{
  "n_mels": 64,
  "spec_augment": false,
  "targets": ["first digit", "last digit", "number of digits", "voice"],
  "num_classes": [10, 10, 5, 4],
  "arch": "jasper",
  "depths": [2, 5, 5],
  "loss": "cross_entropy",
  "init": "trunc_normal_002",
  "residual_init": "none",
  "beta2": 0.95,
  "grad_clip": 5.0,
  "batch_size": 384,
  "decay_fraction": 0.3,
  "final_lr_fraction": 0.1,
  "warmup_steps": 1330
}
Rows from block 2 of a small sound classifier, named by matrix and row number. Rows with one number belong to one channel. Each number is 500 + 25 x the weight over its row's rms, rounded and kept within 0 to 999. All counts start at 0. Numbers have three digits each. After the name is the row's rms in percent of the matrix's.
After each channel's rows are labels from the 100 clips, of 14848, where the channel reaches its highest value: "loudest band" is the band of the loudest frequency at the time of the peak. Only what is clearly more common there than usual is listed. The data: strings of digits, spoken by a formant synthesiser in many voices.
# convs0: first width-9 conv, stride 2 (model.blocks.2.convs.0.weight, 112x96x9, each kernel summed), inputs 0-95
# convs1: second width-9 conv (model.blocks.2.convs.1.weight, 112x112x9, transposed, each kernel summed), outputs 0-111

convs0.92 109:477496510480489470502479467485486509454482496447499528521514472451497473501507528506502461487493510494497499484486401500471419509510538491522491487497494483489491489493518499529498545491517442492500508509524441507499508538482486483518520497510531489522514517563489511491506485498518513513
convs1.92 094:480504522496511496487519450549529495505500497509490492483438490476528514489443561476522522514508526551487468516476543531497466503486529501495475517482485526490497539468529544482484505494508512519476524544538509539516512517478478479519549481471499542511509505463507521537450493533506480493517498521484484519495496510519503488486536442502
loudest band: 500 to 1000 Hz

convs0.108 119:492512441480476511494497513500518503490517529483488488515500467514497486520497522521491489510547511507503505509491536506517464496503518475509519495520528503499516471458492452520485551507470499508509496509523492497504454499483422486506498512536508495498497519368514504513503533505489481468
convs1.108 111:511481490543522543495494448505516518483490503519523507487531489513455477495495496509456494454522503489530514522517507495490512468493501495499497501495503527499520509467513520491483525506465483499489505517509487486439490535437522476510478509525511466477474492496506506528504530471512511516516520510490545436498472507494505373488506479481
loudest band: 250 to 500 Hz

convs0.26 120:501500543498494496515501492530500485480482508515471512526468521495479471533488513494505515513504480511512492505464506512487544507497448528495509534510494461434509487476524488488531359504506478517505509490513522479485532497495495498473475514529480489474493492516504490487532497496498445493
convs1.26 136:497491505506512396478512504452532512498445522528453465517482518511464514476495532527533498500497482513510458478492472473501419507500436515510488483501485509483475522478533501525488512501486538510517505509485504491507507515531490497519509457465515497501484516481481509509463528472490495515519511525440477517494518497489527498529526518493
loudest band: 2000 to 4000 Hz

convs0.97 129:476492515523529504523502492459506443509506493510498531562517502523483544505481519502487504436446513492487509509540507503519526490535508509520508478490513434517508520512510440509488475525497444513520512505530516476502476491495413471490481499523482470509499510481494465500520492503484479492
convs1.97 128:463498487494486437494510491466517509539498485546474512506461475511512489508528499489437499466454475416497457516477508512494490457461495471522477471504499474497461482515483508519494481522497490479503514499499502495539542497532495493485519507531475478461487460493502452522494458502497524482499495468503512507504506532485481446530519546493
loudest band: 2000 to 4000 Hz

convs0.80 115:512507546497518499528496494516511489510473501530484495525510484522511502496481511459516529499481517498450493505506499488478546518524491521539478546524510404398498528465523484512489466525497481498493504502508491471514543466512517486494487505514482488540514509500499496487537473460475506498
convs1.80 108:482498529524503380492505487477478501487537477504435485514491489495546499500479492486528505502496521491469401490515508488480450498505473500524501504490518490534480483473500498534470460498500529485515515490492505488504509511497498507521513484446476506506513460490513498501484509476533514491535535505441481499527484491506498507526498495496
loudest band: 2000 to 4000 Hz

convs0.39 117:526500513493469502497442481498501499488492527525506564534509549477474473534498515435500508480441470518474529506530504514491532511499504499524484490512509459471492495494490520506527500494517503484486501497511482458500532514514513488501482503465417501477513494525496440465543467501477517514
convs1.39 111:493477483514503440516485507439530533519491515495497497507480454512500520478512515501475538504473481422497458445497492490499464491509431508509490494472454496504535485491478452459488462491503456511495513493502489491533477505507507518461454493473540523505479514498502494498475485521485449481507512481470475523477491485523490516522458498495
loudest band: 4000 to 8000 Hz

convs0.0 112:488538519496508493503475491493471472474495493535516508541507464503479472497493521527494505509485492505495501509491498472509504468490497529509486517536519502496498531535533400513523515503520464531493501505502529597501510502495395491504522510496509487502500502492498507515498509465480477491
convs1.0 097:498512541492506490499489491500461473481473517497491510466489528530494464527511522525528495445478533515430512549494483522494518430482552504479522518506488535495499518493525513491510471504493504472468499530494533503500503485521486524560494500506474512485487512454487501450505520526507497533499499508485500472517491488519500452521552459436
loudest band: 250 to 500 Hz

convs0.83 117:484496544503498494491503514478492492496502448439485494535508491451434509470508571521479486493500491465462517516544498495494412494492508501521522487448515520496503495466466497511493546489505501484488501501502486473522477482506494485547524500509535471501484515514495505480488479454521484489
convs1.83 091:504510507488494520498524490515503510523500518504466477532464484494536490520482511497479520505501476540492521476486518523515538522483511500519532532507518494470492473484471546496483486474526450503538458490511531510567519502441508488501545520497485571480528534488471481559503507571489497504516494470525484504485508459482479537496516522467
loudest band: 4000 to 8000 Hz

convs0.95 090:461499489527514481504487445465500489489502468436483529523533488510513506518478551448508498453464489491487497485505440480501479505487544497510535477507505493498439516506445465511494530505490507473500506489487473490482527537500482498524472530478525453534494542480501515537492506500510501483
convs1.95 100:509539519522480506509532492523534506506508464509494506492485505480490518514470547474479521522470497543492508520469496513504459496517526487511458553494466520511504521479471477435500549519500533500501505481508467495452515495499498533464492424466518505504534479529499492453463492540511491487469426518480488529491488495500533496508497476502
loudest band: 500 to 1000 Hz

convs0.44 101:478541514502503478526477458465465500533492488469511514463488538429534518568482509489522487508499450510498519481508496494486566495517513491517487532462478503526494507516529432504490472514497488495505512470487520498510552465483435486522509492522497480492505487526518502506497519502491518503
convs1.44 081:502470503507459504484508517507525529503450472472507530460454535452508471447502534500481498508502512506507516476483526505493465431488484530502480530506530500502541507526469517481501497501471464520456518471511490500502492495504515502525443508498513465497486505500517482488484404491451529498520534514480499483528509476516501470477490487531
loudest band: 2000 to 4000 Hz

convs0.25 127:467505507525495499515532499501518453512456497460492563558513486534481473484524481495507493473526530498497519503507478493498483496505455483579511511504520490497531472493516487472500559500483486532500489507532502476534488508499514508511519541549537509498513501484526482490545500477560469482
convs1.25 130:450496511505495503481493468531494485466571493497484523509485477481451498506501527507509465508514501550500519510509478503499474509522543499498512489479481519447518488474482464480488516489440490498508532488501504488472510505425475490500521483423466443487481490500469471515451513488518475485481526501495475482489484463515493501452510471492
loudest band: 500 to 1000 Hz

convs0.6 102:539489524505514511520486480504488529441509494473541460477487523446515508495487513488507503525515501497528511486461496477462501509479518525490487535465523510499502485471481470536507445491517513458458490477469507486492528427512477521479525469490481485514507422504504512492483509466503517538
convs1.6 098:511491523530495500490510476453482501482438496521477485508483537523434477489528527489492462521505531491479485460495521474491457501486430458492511486475496485460519488493491526490461507492464490535510533477509520505489435509482493485500479499501475483521476503488464457534472520501465501541536486484492504462531529465500514461523490496501
loudest band: 2000 to 4000 Hz